python train.py --arch="transformer" --dataset="two synthetic voices taking turns or overlapping, over music, noise or silence" --input="log_mel" --vocab_size=32 --norm="layernorm" --mlp_ratio=3 --bias="none" --shared_expert=false --optimizer="muon" --momentum=0.85 --weight_decay=0.04
Rows from block 2, named by matrix and row number. Rows with one number belong to one neuron. Each number is 128 + 32 x the weight over its row's rms, rounded and kept within 0 to 255. All counts start at 0. Numbers have three digits each. After the name is the row's rms in percent of the matrix's.
# gate: MLP gate (model.blocks.2.mlp.gate.weight, 384x128), inputs 43-85
# fc1: MLP up (model.blocks.2.mlp.fc1.weight, 384x128), inputs 43-85
# fc2: MLP down (model.blocks.2.mlp.fc2.weight, 128x384, transposed), outputs 43-85
gate.199 086:142126111151142174153116129105113182070169088140102127155169159087108153083164086121119124122125178129144102122144122116111174113
gate.200 112:186105157165171143141109163130177148159124141166098137162169127171123145092121132118160078080105128169161166132108155163095146124
gate.201 104:083219092115123155132152131170127151033137162037104156144134129123106169108114093079159099163142121053130109131148102135114125148
gate.202 103:097124172157150171121182134115147159141090142172125109132123089243121157152099179109148166149152140096102172131129159123092106101
gate.203 103:146170160101133163160036147112091079110127123153133147100138164234126144084110120130147131156114158116150177109154123135169188160
gate.204 098:097127128173164117090129134103127141123143142061078124117204098163124135160116118104095124132122116120142166089108107158157115163
gate.205 100:156168131073156120077154174131160180138154164066119155145126085118125177151113129125099102105152160144153109117127112102090135107
gate.206 124:153168166182167113119106133163118088078118156129128161167110105123186150183134052155086131116109093128113125109080143074148173095
gate.208 103:121105157080085133095184118098081160081130148124140067178154122152171161160125096063159102152123178093094111132133149155142167117
gate.209 098:103148092149137093102145094085072121113115228087120133060089136119106073183150095163161133137078175135100107093068058119149149084
gate.210 101:111128112165122104131079135100166104086154136044086168101151081141063152154122123143148085166121128100158115139219180065142148130
gate.211 074:151139104186147113123157116153105161179162241173163110168152171164097165120161180111138160177162097154097160147158112103107125113
gate.212 107:132129107129119106119044131157071111067143110113189113104104089111157152066060173092124126144076106101157121069031102088122153105
gate.213 111:139159120136174092142159120084132129091131125124133116081184130147158167180150113123159121149113112112096170096102129116229149132
gate.214 096:106148139092128159166142076118143188108184150173144100178140147153125160056161138188137173125119074163109153146166153174141137163
gate.215 101:114155164167139152118111122128119156149149115133088137199116097112169124127092100152140163117146156128161158072186105145107100080
gate.216 097:143088130133087101109135108132168143130106125094061136157062130099120168110145077081116115086177117173142182132120074103161113161
gate.217 095:179122151115157102131067149156113098061103150123132114131151177123112123159136170163064114118102088168134105127145111225113129183
gate.219 091:147149100120136173170131120154089153147159151170067146143022154106032123181160131136152157120164135169154148147135149121133121194
gate.220 086:121119166145115087170142121179126075152133099107135179139167179090092107155097103214103121144121158192088126095156114126078113067
gate.221 095:155156112166124168159140104100098172128146111123174140168084128096134166144175166078121132148123175184105125145051097097115098125
gate.224 112:113117121186105099079155151160112121122105099146152103099134154152171178132151117081146102117107158070108130133123130100156177104
gate.225 101:128079128119148056116075119076134090141132107160110077088112098131092112167121110116138112164130130150195158158166115092063072084
gate.226 085:075141133149097089095157142121168151102113123101174139146129099120170134148151113160130195168136120098123070189133161131158138079
gate.227 099:114166109123082164140049122162135160148147168094112110085063159083085115091246103148128098089125154173162127166151165114120099128
gate.228 112:127122219149126117129194158125150117136117103156124146137092116133109140143133156089070163166187094095156110131158138134106126104
gate.229 113:141103150125110143142124151193159128136138160123121128142125136120116172115153154167128065112106168164144123081145068108167213053
gate.230 094:113089127151116160062156138159140163119114079103110159152058110095166136132091142090094083136106111173075120153090114154158077178
gate.231 105:132125152196151097176097152088158154130101202167106125116101132144106179102195115146154132075139107121157168111086074113169146133
gate.232 096:156150130170124111146135180128146101133128144160132177097119145140110137174133150105124136162127096104144123091105127100078149110
gate.233 103:070098096151179109117185101103094096060134146075107102145183076155126158109065159105050075152128157156182075116105105138138163180
gate.235 100:128060157112148193134165178133146145163146076116166149102071138129149175133129131096102114132121112140124164111125120139179090115
gate.236 108:098140088163121155077175091145141114103088031192105165126159088201115154118145139117143087163131092120142099049170231109127108164
gate.237 100:125078122143124159140098081166067104215117084081079138122129109102157144144111105198157128110095136135145205053183134104175115113
gate.238 091:174128112127138172097089135089125126077162160090141105070084153128058092168148104066094122120186134121138143098110098159103166056
gate.239 098:061117058152086098132078160091084147139157083117106138109144154096177155105139097139110176087135130149099162105091093094138145183
gate.241 094:149122138156112111096104145160170172108107145151058138098162115100071116080129089110123087107067156147134087121130144127080098095
gate.242 089:147171112118139152074106121132117163150129125183079091145161130101160109091003099136085134132194131112166118138167089131059148103
gate.243 105:120078152112125131147132136103208182184160076181083142142076072122109153095154121131119138113107128143168126191128132132149147126
gate.244 093:168074132101112139184100144129122152152132139128108115151123107162140114100171140178079159131135098150060086181120134141135134089
gate.245 098:163160087148124104144143160117153084030143114161143113137128193144137140100076103115124087147154147132121126162120127134123173111
gate.246 100:128146137129185117135142143122164094079154140085093160137111100129194139141139153123185104180118160100160149119089152030103110136
gate.247 094:143119139087120157174151121156133110119132066150079153101105097151131145100117139077041098179182086179112120137093094139095118174
gate.248 095:063132134160083117085092168161142171125111101137142180131203100173199094157132116061121122133121134114161094160110112106089153079
gate.249 119:114106105114086137142137125107144145187097195115131133161157136164160107042130099127125120136168151072104131129066078134135140104
gate.250 101:115153096187085221169113127070125141097181137135172166128144161214192144156133116093108114172100166143149127136122134146120118125
gate.251 083:161114132134161161123081118169112115129151149154095119128064146169068158110114148085146162116156151174110104105102032141110139127
gate.252 099:102200189198133106110147112135138130162178088128182170112090159118184135154158129107117163140133144099123133134114146124131119067
gate.253 080:164125166100090162128151068176153073178093192192084146125091146116132083120075062142115167139066135113102131093144108121089071150
gate.254 119:083059121156085098128084141163144105157104184073134112207114067166131074127123086066142121091135116091141097140139111114109157083
gate.255 093:126151155175119065161159119162116115150160112073099172107167096154101166112117152166077057173123132120111121099089140181091102078
gate.256 098:103136172139069114131085166138076115118110135146125187166123118133137149141183103110110124091201114109163104026138107096057107158
gate.257 094:158095091113165132106043155170102132102135097090098138123143159202112088182137103094167099095131170109083094115141139114144164116
gate.258 087:142152137115097162129066159114109153079135186107134121110149112132082078140120211135141098125191162132169166186144058123146138156
gate.259 096:152108092123180145109093143165039107137131164116091085155140102148128143147178153170085140126088130095180089151090121129143130101
gate.260 091:103103111073160120105109119134143150217046075136120089084201134081144148153159159125095101102116108105180141149165127137071173052
gate.261 096:170159123183153104140114188113121124151115114112152146134146138157085111053127179114139137158146179115164077113176136157031086097
gate.262 110:154173139135191153108146157217169096173120140116051154066085152126156130150135153129142143040075093074088065112117139131133129128
gate.263 111:175177099160075123144164102227197113159117163106113141088146147111100131148108183135147111103158155126108142134126165109118172172
gate.264 094:095108161087178124075140127134128143162132166155097132101092134182147111141100120120140100080093119113116118084163127078129137123
gate.265 105:132096092095124086060124134140100112114169171137063121156184093123120169153118122154085129130127088099093160112157130148086184111
gate.266 102:120082091136079189134115124123126129105156101128123164151144144187126119112151118115116122101125173087136119129121131188148118183
gate.267 112:083071147099097111110143120122095112138148145134092118190160130188163109142160134150138079154061168133142104099150133081172128074
gate.268 096:156142134147139088186157112160060137112127102182083097115125116071166179089077139198143126159128131131075109101140135162163139087
gate.269 090:073104101080125095130095082123131203108141200118144115135163171113128132142110148109123120106045161094153132140130060129099131126
gate.270 095:087152101137165088160121154116074130094106114205124132121097088152109160139134066087178151161119142125121204140103177103154137124
gate.271 097:102096137111146146161142028132100164141047096182120135114142075142121149177111113138101177118118141147167143149127134086098087091
gate.272 092:093150142053125090120091116098099079147147161064175154092121084152129115139134171204087114096103150128108129160167185235167157117
gate.273 116:106179148158137123106071147129102092122151180140123112091111130161134160171145148099112143155120148155184102135119162072069149117
gate.277 091:148063153084121164108089187098101071109185098134116163131115138074140100116114081132125134132111137064128112138113121113096141086
gate.278 088:061112163138109113167131071147165114087146105137106068142055156114077108112128068110148138097139104161131125176186161095087125068
gate.279 086:120095120100113098154119090127126136114102127147092150125147140115123130079117110100139168128138148139112084142114065090096133092
gate.280 102:103157175117162130165144115109143132157108082142132149113142149108160056139173111103090105074145136153124121144179122136152127111
gate.283 081:127123147188129140182164170164137124114126067134152165156094144138125108139150089137144149221097152117129148169098150227132126164
gate.284 098:135133148167130168132072146099167157146151050170120142082094134091153108071132135074106084182140135154132106121146084130119149117
gate.285 085:158106134101137156154166133149078121129112098177141162101200116132174131117074134132150169129090091119151130117077118118041119101
gate.286 093:174103120126087143147149109120161152118107177207126137122091164135146168112115150126126153086135120117152121155107100153172119074
gate.288 116:117129102114137149157111109138152166138116155152102149110107083200181153120176097087136124169109141066135119105122141166153115139
gate.289 099:077107155121131126089089123136125159087130166084142192152121199160112171166148092121131043128113174144078174182109114112153125146
gate.290 113:102115129130090176128123124142153114100161136133139161162084126099112083110141182132096152194109135076147146161105142126120062131
gate.291 093:143063144168126119125124194083110124124117104148134123166127165069154097177027121130115145144147168103131092118145107105092179175
gate.292 085:130092131066147094133093111155121149170134091139149127090077071086172167151194137129130128156158118139168101129107151146057111117
gate.293 095:130081153150157119118110119128084127173123160143193096132122137096144160116153108139141080082157190079138178159060119124096157114
gate.294 085:134105118103114133171117035120130117150086099156094136105124107106135086137118133126140157129128103094098108104127082139098088072
gate.295 091:123160155158133130102120142118118186112112157083086131096123109150163176147161148069094076083106132163134145102132155077085135169
gate.296 099:123152143155126168105167124136058168086150075123100095139104127154136118149112099115166109054185094109118143146100118111177141147
gate.297 107:178056126127141115148111114118100146155148116139108079159150123144122106125193080062122140105129143108138111154132044149091091069
gate.298 094:114093172170111164141089166105123113142108141174124091081116084091139152139134137092154138192116151140173118132190145124133163077
gate.299 101:124097143095133136137084091117152172083147131148082129170085106195113141156140124177128077143131120167089134201144139124141051164
gate.300 102:145107149100143095131148181097149080183127136121143134099109128100091113093203121139100167116119169192172109076120122083209171139
fc1.199 094:089123081106145149120086134139124116193126181129204140124114087139145120152137172110123135153111143145126110127099095185063093123
fc1.200 106:080132086126148123153108139163125187110174125080155103082094186123128113158094102109149113182141144112148050095126125140155100109
fc1.201 109:127080135149094137142083146101170109087091193164166156145155197168121118119156127095142163179110105097151147126109156145077141108
fc1.202 095:187104134123089087102083138136109098143156170061122090144116151057129156122159103159131094102121080047107157165118119065130088144
fc1.203 109:149105090093096146181117102113156138145089158118140096144125162093167094174085079086127096133178157114075170106122099108195197068
fc1.204 099:108119141096199074098128125135111092113119144115102086137185164125163093097128143146143074154041138120127103120089181115119082137
fc1.205 099:148104140160139119133087119160148123111176141126087196133081121133077053118140103177080093131141067108106086112147101140133160151
fc1.206 112:118104128120102124113154085106161119098161063142122036122138111138102041099116140116168134125144159147136106157109126145107076163
fc1.208 097:101104111124108132135156163091087150114147052148164149129154153153126201075125137098092089170138145171152173083133079175133136112
fc1.209 101:139150151151088134137141134166102148143058196101162076088126146096116140145124134170167117085129155089140100170109147151098149117
fc1.210 108:111137155146072071103078131092154070128113100098125158182128085161112133101155152081081157161079184164103076098195172144083079083
fc1.211 084:119155139149120145137147168078174171058109088091119127102091124147132140179139096163117086085037147117175127146136165144153157143
fc1.212 092:103166163144104107113095137192060124100108184119108125162139118104157192150085137090121180126115127125131078126151129117084167112
fc1.213 110:126082114178142087130098079109129138119121106143124131102210100186179136135067157143176156155093068109124110092127106166140159150
fc1.214 099:123144142125107148075071121108105115065147133102066132135149182197184097144101081149127088173108113130136066132110147155150117162
fc1.215 106:207131083136169121126101119145119152106191161143130100155137178105137124150145142107201114193131101131166098133126095103114137163
fc1.216 099:106190085154147107152096128147160089101143145154094081107133087164073183175147123083104117139206178137187122111141098162088193107
fc1.217 103:161082138145170137076101125148130114130055111123150123149166133107069088083073147173130159119131142185155096156143094160097103054
fc1.219 096:078151150131101158134206146100155163109131151106076111113147131095103090137096134175164125198134192184093140176089156156094174149
fc1.220 094:132225120087147154076140101084146173151148072160159139143116097132114119114165107153140124181145149148128133170144125131204108143
fc1.221 097:102113181175106088114135138112111133143133095115137149121126114137172091096115159122107185148168135143212107101167119111137129125
fc1.224 115:136116165050082151123144097098161155174147151161162127138089133101154140065145121145120142134136108108090144126079133112096051123
fc1.225 106:120052152104133106132059147070061085133085156108106127139106142116194080154094104106113114141123128139192117165139105127060095077
fc1.226 094:153145131144110154144217168123120076124128174186121122171095088084142121137118135179142163093095100116119082133109175205113125120
fc1.227 096:130148068149096127082169157132148146139118128151149162187115134127142093017162118122163207113100167148119141105140164112149146149
fc1.228 110:118105067115098129115084096090165119147155124078063156100091146151105124136146091065089119070080141110089163113132122184160076138
fc1.229 103:149158094115124166115117080119163118148059116080137114122149123126198141137207090169139118108117154125071131178130150126121095132
fc1.230 108:101149102122157160100120181146091119122115072145134116150106166158134164095112092113144128097099129119112112074143121100081101070
fc1.231 092:101097102111141089171159122104133136138100096065193144147135165101118141135216142141162184110137148135119117148136191085124090120
fc1.232 105:152177172103110117132154166122136125104143087098135086104161245140165114158147160124124205165075137093124079129098134181099107181
fc1.233 096:156144126084127136104146134168095117146102119122129156115099150157141108128120132100157117151126147113079099146164176150128090138
fc1.235 084:114139166218154126178101152098097134118148161192097047149159147138156114158153082155100089124131151164097144139129081158114124191
fc1.236 114:096189082116110096148106102135150174084159132076152127077130171111122147141090103112163169175120149127106120158172146179200188136
fc1.237 099:108092170153162139112150127103090098200091130106150118078140139120143092128118131158161132114083130118120116066096096110138091133
fc1.238 095:143116118140144109154153112100079048143122155153108096145176103144101179139098137145108129100100118108096158059114123184131139110
fc1.239 100:055053105117085140119121143115100168161154102139113174153156161184179131090146131093184153063131119101092131120095127075203164156
fc1.241 094:133119127105159141149058129157122165124124151134102187145193100133098120134146074086114101116124161107128094109086126174086082061
fc1.242 088:170158128117102103183138145124169139161131193154139108160120142132157149062112127126138160152173103092154154143075161074167098139
fc1.243 100:151173174180115082109136061126019138069078136089115133092112127156121063141100096125117144131108173106155100079165088134144113161
fc1.244 093:043163131125112077161193094170159093124083111052135114148131114148062163172135091189109138150141167116100144174135138095116170133
fc1.245 105:147141116116153105115071130125122114124104162156126168083088147148083141162113157109129060075128142156161116113108183103112201104
fc1.246 099:205076197160072106141122153160096198126098122157098134103070092121079085196083077147104143116104113105126157121089144089157139101
fc1.247 089:108143129189101105101123087120107102077143171101098106117157134118123103127156175152205158077173162216137113186132139131141160161
fc1.248 097:154116108138158165136145133176124107185146153117127100107114123115091102173159094114128167166120140168161175119131135141159132145
fc1.249 110:148141103154166222134144119125108113107124105065093157172094027128106111145201152122082092123112111126167147110163100112131061093
fc1.250 107:169151201188138128161081148151129177144086180112170137090083130197112112076098122135135087151144185122126125121114167149026094141
fc1.251 073:132186124110109124081153152150087139146109053118190114134107139083141129080127150144131115125071144136152132135110138145103102119
fc1.252 105:111143139107116190156097138075119153140144112153110135087136084125181152156185068092186128089154159109157117167129089166122108120
fc1.253 070:147152116150136140143145090135110113143162236153153114141168158148104135192142099152130140151070115138127166124091146139076155138
fc1.254 116:094107136145129129140110191107143137138131123140094092174141116109103160205121101013151163122187155102093142149118155090125183157
fc1.255 100:131172170160122092025145147126139091144168113153121144108165150101098154111170118173069079160183135077102104118056112158092140104
fc1.256 094:144120078112113155189046097112143132129139080131105169147139121131106132166101137103079134087101148137126156128139128157083095122
fc1.257 110:155143104145144117087139159155134121132159134134159142155113113180131107144134109108180088138193129068128105092176069086159077109
fc1.258 090:140144151088101107130062099142125160108126181120108116145147114201081153141141154204180098076111129099149208110140113157145183144
fc1.259 092:150101121105115077168088117142151136157110149106157089137140109127111148119142158182105152131033119158130070110119115114162140123
fc1.260 089:112100128092119128117165071099129182065152108093081145115107133141198139153129144139096162066170071137133122121121085086108160125
fc1.261 105:102159151134116155111108144146043183082189118154126138099091094114092148125133161094126155162192169138144119157119119143087128090
fc1.262 115:099098086118111112178092079062147116053126114132162102148126147145107118130112140122149097169183139104125110103131133125101141170
fc1.263 101:120126131085134174071152151148140165068145179104140164138118105057136122143140178148073147158161125162143149071102067128084133137
fc1.264 093:141099130149088133130141106105114116134082106118128124137119119088024148155116105167117084177141177108130148107142158086131077122
fc1.265 112:129150115114110126196131165090082109094181096049173142146123090115111192088157166138112171155122120098154147132122177118196121131
fc1.266 104:111159102131129105076155134168116143147162121129152117167146093083162203190138162171147109165101083079162134149176199141152110092
fc1.267 111:171113126093143132135156137126151081170180159093102117140120133136134129092120112168031139122119107135164121098169094090152131074
fc1.268 095:100154110109060132079124160121118126153152151139052163062164105123078067145156083107102129110177077075156166086116132102125089119
fc1.269 096:157095109103091138145154118216181157134172132135141101091117137116146125122144140142117162150143125108142105087115133165156127167
fc1.270 105:115093081122126121131106133145088123169172068172147059110136122172163122170082072106141153084139127097089101146141114152165240185
fc1.271 094:110136104165120125196095075076166176066126116133096091108160156095139160169139100125084099102170125083154202150064141106143126108
fc1.272 093:102125151148136144109168121167151155161132148155078172163087107091145169155129134110149178125184126148128140122172112091101121183
fc1.273 103:169062129128140103094159155077177117146115121155124150132139179188125141147124113177068022102138134157163141116097086124124135128
fc1.277 093:091129084141125116180128120119118102103183117180120113145209113056147197183103119182174124181054133136151155128116094117129168129
fc1.278 091:112153157132108104129170089125137130109173120169132122154089090087065134189120042150117125179123079096104104124138173118099164070
fc1.279 080:107142130098121129121118145125106120084118164105132145088096120127102135086131116099131139128160128107097164113096061167152165106
fc1.280 093:163145082132178141072119102113104163083113097154091179098087082093136091136093087108107144181176098154074126198092148165115117107
fc1.283 090:112147110102085087129183123131165112149111113096092123203158123130091127156111116175111128111164141149205126098122070108100090089
fc1.284 107:120122098151102089128140097169132187123153140150072155084109109105166108178101135118138134150092149095112110118152085137123132130
fc1.285 088:128204103156066128149154179161135139045112126134157135145076124141109115094120150149103094130138091122165166133113125171185138165
fc1.286 085:107139135108126136169085098103121125158090120136121125116137158137113163121143131089114105121135147110127106182118097143082176104
fc1.288 105:095099138142124124104106174120108159201106170072098149190148101199143123134124143127137058132133201096143116106125154102139151067
fc1.289 097:079115152117112114122108154136137146098117110137189164113058218137130110162182172135169118154152131147085092109130134135098177199
fc1.290 111:115122152175111152110072153125116148149205137153163151155123085120168106168066167163138203181116139101063109145088113129071079056
fc1.291 100:149083142152171120104089180126113137074122082077072110108162087142151100121069113097064154113164150153133130103118154166186203139
fc1.292 085:144117133135130164146141157100119185208168085115125109160120157160150162122140137178124142137190102181111125169137108099128142140
fc1.293 103:137152131162112161066198100140105115082142149155083141141142145193105117166121135086136119164163135182127155107179104126103155099
fc1.294 080:142122130159119154161160161111161140120167138159142110131178140135129155137172124148150105159179130116102174155120133147140157201
fc1.295 095:073099138111113092098143088158135192127117084131164130122075144151150212198165145073139176097191091172167142115123090140158132082
fc1.296 107:100204141155093057093136165107134112069170162103149196118179127133111145133192139106111127122073109087153158142113113081072101128
fc1.297 103:115166123077164106142079135137110038108155149136143138109168123043138104151109138125136138119107077197199104127159097137201093076
fc1.298 099:110087123149143115140099156139094164150105088144115109142102127101108149099111109100121154117128165044147160136151165082116120118
fc1.299 104:096125142140093062055062117117085164166143142104136117126113101164173155151158154127131094113087186058087135119148147116126085161
fc1.300 109:143122137126144117169105134118148092155097152033092096082171117132090147076085095209148128182157105214154166131091185153140123154
fc2.199 106:192074139174141171130169122126145121137134147141065112154140190064099109107108101190097114095131100141130100122146148050187168184
fc2.200 098:201083161099111103129103168116161139144066127134122087115115057147118122114130122168130091112115172129132160134159166118081131137
fc2.201 106:141165173128145127112122108128091163183153111133118128126101099117097152149090166153108116050135173100173114219106097113183172127
fc2.202 117:079130180149165149144159134149155131157081152158180162146104124109153117120133123145127130112150105203119139089134140165153152127
fc2.203 100:161133142155169055142138142090099051100127081153103130153155109152087135120154132135118172124126083149179149157165145132091113144
fc2.204 104:124102068140072169138116083085099144134139119138128135158060105091073202169175152151137152110195104116201202167127083143138148178
fc2.205 104:131136056115123069123137160114125145122058090101184079103171125109149197169124098101182128136108182162168172182110159146114044101
fc2.206 095:107126120137135115110144193068112165113092119081140195154140158111195176150109137168096116095136087162104204128177126117171144102
fc2.208 091:152175132170142162092103120172158093171055146111066158104165124122121072126127140147138150073113107094082123167121213108085134136
fc2.209 110:176107113070137178115143115086123165131210106168152123156128077080100141118123129062059181152096054105149098110142086068130124149
fc2.210 099:145118128142148140142188161143087163124132118126099131154112124110161097140189111135103099105161147089153165147120128139148122158
fc2.211 097:165123131143107101140167100150084106166201097120174080170132151167094147072128167098154147132121089157096121108122103117089121105
fc2.212 100:159116102150102116143157119106116160154150151207064113110064161154105034151164137154107145121140072136105077175153128190090121154
fc2.213 104:131112185126147120166159109168156132151082151134106131132082172084100116129120156156126087083098152151122131160138139100103093117
fc2.214 097:178078179102114114189132110127126099138085134142178139129095053098089162151128160149120122182137151163105136150166103067103163107
fc2.215 099:085158158123116189125141147077112151128086144132147153093090101132140166164104189167081139137125124113103183150116130136134131035
fc2.216 094:130089161038081131122141086109157171173157151138118169074124186080149126169165127147100190134129119101102166064140081118144127134
fc2.217 101:125151103124086147175127165084100179144165098205123120109099101135175161130128097084187135126116100018138137121128163050163125126
fc2.219 095:224085111129159117109098101150088108159159132139116120151114110098163165172172106130133108099173134064176138065123123128113112143
fc2.220 090:103089197153113082177134127162113074104128130125104151127143227080142151143110172135113157114134145155129107119141141085082147140
fc2.221 099:072096129086096142141077147183142117143097161116120102114108124134078185143111118125135080133064104152061201160102119118077153085
fc2.224 107:154161113175175090110135095181155088096076101109085202130153111187127109094140168114119125108128167133142176140225144152133154080
fc2.225 098:075238123159067145183168106119176117152167074163108122092134122116088173115143129125124145093161132107160105144161121133176145097
fc2.226 095:174121183061114162097080083109151179134126080104117113047196173117129128125128083114133107107168123119178120070144092128138142106
fc2.227 099:067095129161060099101179156185059085113189140138122108168177117122152134178075140086081009127101129122134101153146087133108107124
fc2.228 104:136166170159129110096182197147132175079136109192194068130118117097117140111120131163158119115132150186098128066101101047099149123
fc2.229 095:137128167195076106183102071122200155112130174135182091128134114116078143142168134093106089095140120136206156093121101143142113101
fc2.230 095:154118144126094074191107136124153143139110151104113140099121120100149086169143174114137106182153130149110112154134140145176117134
fc2.231 098:150163136152137128078149137133112141134118135159119157142080102106145095103058106082072052170122151073117135143132152100110154116
fc2.232 096:084113079146124145128110110145127144180066163161163143154119066139142105095119147168113079139141109147128155125166136086155100117
fc2.233 087:111115135174115088118096131131168146141160113081127087120203130088136191119154162113099133194131116126129181115049115161116126142
fc2.235 101:123115115121133099092101110093132098157109114057136208109129121142135153104105126139129118088086107140172084142091169056130159121
fc2.236 104:161059148128142149076105130122100151153111118142125143190152109108127113068148153186091123089088093122143112126090093119119075133
fc2.237 096:120197111133125099151103124152120134083172130086137086108170105111083132112130127123110182144124090141197095173169104132130113091
fc2.238 097:120132181165115112076117107150137120102141071097104169118138130143124110136131101068120086141098131145162101153151102101120099164
fc2.239 104:153080080146125119131136089103125054088148167131152169116147073146151111154143137157144077125185136125167121142111190175127164145
fc2.241 091:155105118094145115119148120111083126166161085191144087061116151132112176170125148123120160150177105127153140075149063100123164143
fc2.242 098:129123160162157123134116118110119132091137104164158141112077142147119153159186161154173125153097135161088129037193131170089102145
fc2.243 118:085113106116178065117144149160194120195099119136130170148118120108138136151134089097119087171095107143148102154145124133104151151
fc2.244 084:200100120075140158121068168097110150167102111144119135069119179148158102138038181128129090097103150086155114082192139152101115110
fc2.245 106:114092187185129133133100152129117136094160154071137111193138092070203169097119049126119182148106096139095107103127120194148096166
fc2.246 094:086157101084151082102136107082167096128184135115165141164152154119185178048140113122122118116146167165128121167141181107141158153
fc2.247 102:131146115091062138112124110146214123110109097181132142135068116179132136110102138131093135161112101116124151139157081112114110097
fc2.248 098:103150181131137107173140154110120110039124152115117134184146117168173168073089131149117067101120109141112101146132127145086146116
fc2.249 116:123139212129103089130143103178163183129139151135150076091121152095163097104042149122159146150068139078087142134163153171077147123
fc2.250 106:121098070078134165122189132102155104079164079103075097177109159164114090210090135103144115099121116129138109110159115070144148119
fc2.251 083:145091125104147134170111107111119100173124089105095149124126106168075134144174102146119164166126125163115101124112109129048199173
fc2.252 106:073102135178150079134173170174128141118116130056143110206149134154090122155062171121069157210097102169087167116114165087088121132
fc2.253 093:097112134136156131081128153122128199119100079078169139129161082124163120106148202130106130152189153136140090118147144170128188152
fc2.254 109:065120115122088120094127048162104111092055104064157147147079121171105134120152151134139162070165089148170098189166149150140106139
fc2.255 097:116107050104132136204132124124110127139094121131149084160059128156143114179074139110121140123081144157153173156243108106141128126
fc2.256 100:124110149072151107128171094108101132122107131145130105132096134091126132100160113169176124085137060135117156137128123131154093191
fc2.257 104:127082130186136140170145105102100099134091169110104131082110125092125140126108129119072137109131133138125150213069166120140112129
fc2.258 090:153117076139176123175170115044109085144106135159166136080128129103128124162133122108136181081137093121151051133091130186140074102
fc2.259 103:151128092152118102124179155132124135140146126114136134077160146164147125183106106095131128197183135116171141113154161117064088109
fc2.260 104:120154142097134131128160185176097058152107139159141137122154150181086115113168162122155100217046152148112127146125189119160155114
fc2.261 094:098176148125117062154145146113155125122096112108130095138117175122150126136122110161121080079106125166125097107138090104147099100
fc2.262 092:108113147140106064077117164185065154097102125103179102165160135134155156071153195183086138084112125141064113095130159133126140099
fc2.263 112:117104144135101118164063144156103133163121109094096115090121160142081108126105115162180129144130159122154137144173145165161106112
fc2.264 098:086127142126219129095134149122152163139165121105112090119112114169216150126117193092136126068162129179128080124117122126133165161
fc2.265 094:137104121097137102057146101125201117126130167153041109130150136143130095204090139131119099114149177124132102145143098123084136141
fc2.266 104:092163168160119162164117139053139133140138144153139096062122125174130107094168144140110144094132144123162154133121057156139138143
fc2.267 100:181144100139143134117131136150183165111052109142179141108148152167080108112128126187125077125117140110085084147117139173147123157
fc2.268 103:199147159125177075164102110091126093051096149143148101171087144113165175082117150155121142155113148171087079154140139148110160090
fc2.269 105:128139094146180067135125126022116142123078095124139135097106125134127145102174086073171070118151121174154123139176116158164097082
fc2.270 105:143120118135177143088151087063123131134108106110121180155097080065141102135115183117134119166155157144160150106155041156130093147
fc2.271 096:200139179142178158091134156179114091222109170136118158138149091167128131082076156105129184099088088151057123107136107146152110116
fc2.272 094:109110122094088104123086136069113150174136145085123076114172097163102105124150100132065080187087212092142165138160176154165113088
fc2.273 109:070211133151107126167076122178081143092153112138145077094129095073083115156132127123180195133140162123146107108169155085149123099
fc2.277 098:117154112094069069068138055119123128153096151068107131113074093142062110116109157117071131118161107109149138204135103099121152166
fc2.278 092:150079057107161129108071180123096118126093141090090113121106104119167171143101140128155175095132161097155105146122068126094088145
fc2.279 087:165051125161140078112195112102153146092128116182157122122164154133116101173125090130073147078106120154132085141170149082132078127
fc2.280 095:113119161081091065180114228156151098193147121105101132128141107119108117117163129124111116130057157079144132104141168103124117111
fc2.283 094:110135158166183189176063159109106144119115149165173090083111131105123111096127101134141140130069072077102147130091144103165136136
fc2.284 108:155156122097131098109156183111091122138131111089105131155116122209106192091119140155102106096139080128142137146086158130163126152
fc2.285 092:102071146119143144077082089094100165183158167125101143100198118143216133173098141109129172135121181105138099080135128109108180096
fc2.286 089:164108085164114142110174105163124090171129143132149111111122122137135116130070065173147127145103102154172117148116093059105153223
fc2.288 115:115094113196110153135185104175119058122158107103152103099131146123074099062137140110117092133121115108091178147140108099134138206
fc2.289 103:122144072149183134103162133112109086183106121078121082151190098099107122123097141089106164047076110080172115122163115113193078098
fc2.290 100:168152134131107135096147144154136136088092088153129131133107099101092145124126131150146097106080149154165091121188139140163128184
fc2.291 111:100138145095111133146150154176084101158152192117167229171125160163074069084152109122164106147089094102111136152141146154121136083
fc2.292 093:095167119095127148120164168153113123138096211169198157102089138121133134105174099105094101132103111118111079104137187074143048153
fc2.293 109:079119155148116111191070093102107109159139150115150115129094104083141185045122094129149117138138130117115180166061146159107094147
fc2.294 087:136105129097178124172174077169091152171100173121126149113115134133123111144107110115127194137098093130134084141169107106077046110
fc2.295 086:128138104145152191134057173085127056136098165125110167120179134162076062067091150161122146178109131078110113110151143120093128129
fc2.296 105:097133112107132109181070124107113108144118137135093128160135133068175107153091064142148119101128111192124098181124148102149130118
fc2.297 100:092124117174110132112208190087122135127095127079121152125094124209109160127160072129160090155137147138111162166160202062084124124
fc2.298 099:180114103119084091174149105148132107126140173124128187107124136111100157130076147163135095150090097182156101153073115139194104116
fc2.299 107:119199074149125168115156107145097128122137108142119183092171105207080140054166117095153136161137158142073159195121198123131108107
fc2.300 103:108140143178096122070123118185085174069175117176132094180094133136190132171109187094171152059099194064162142143156107171113102111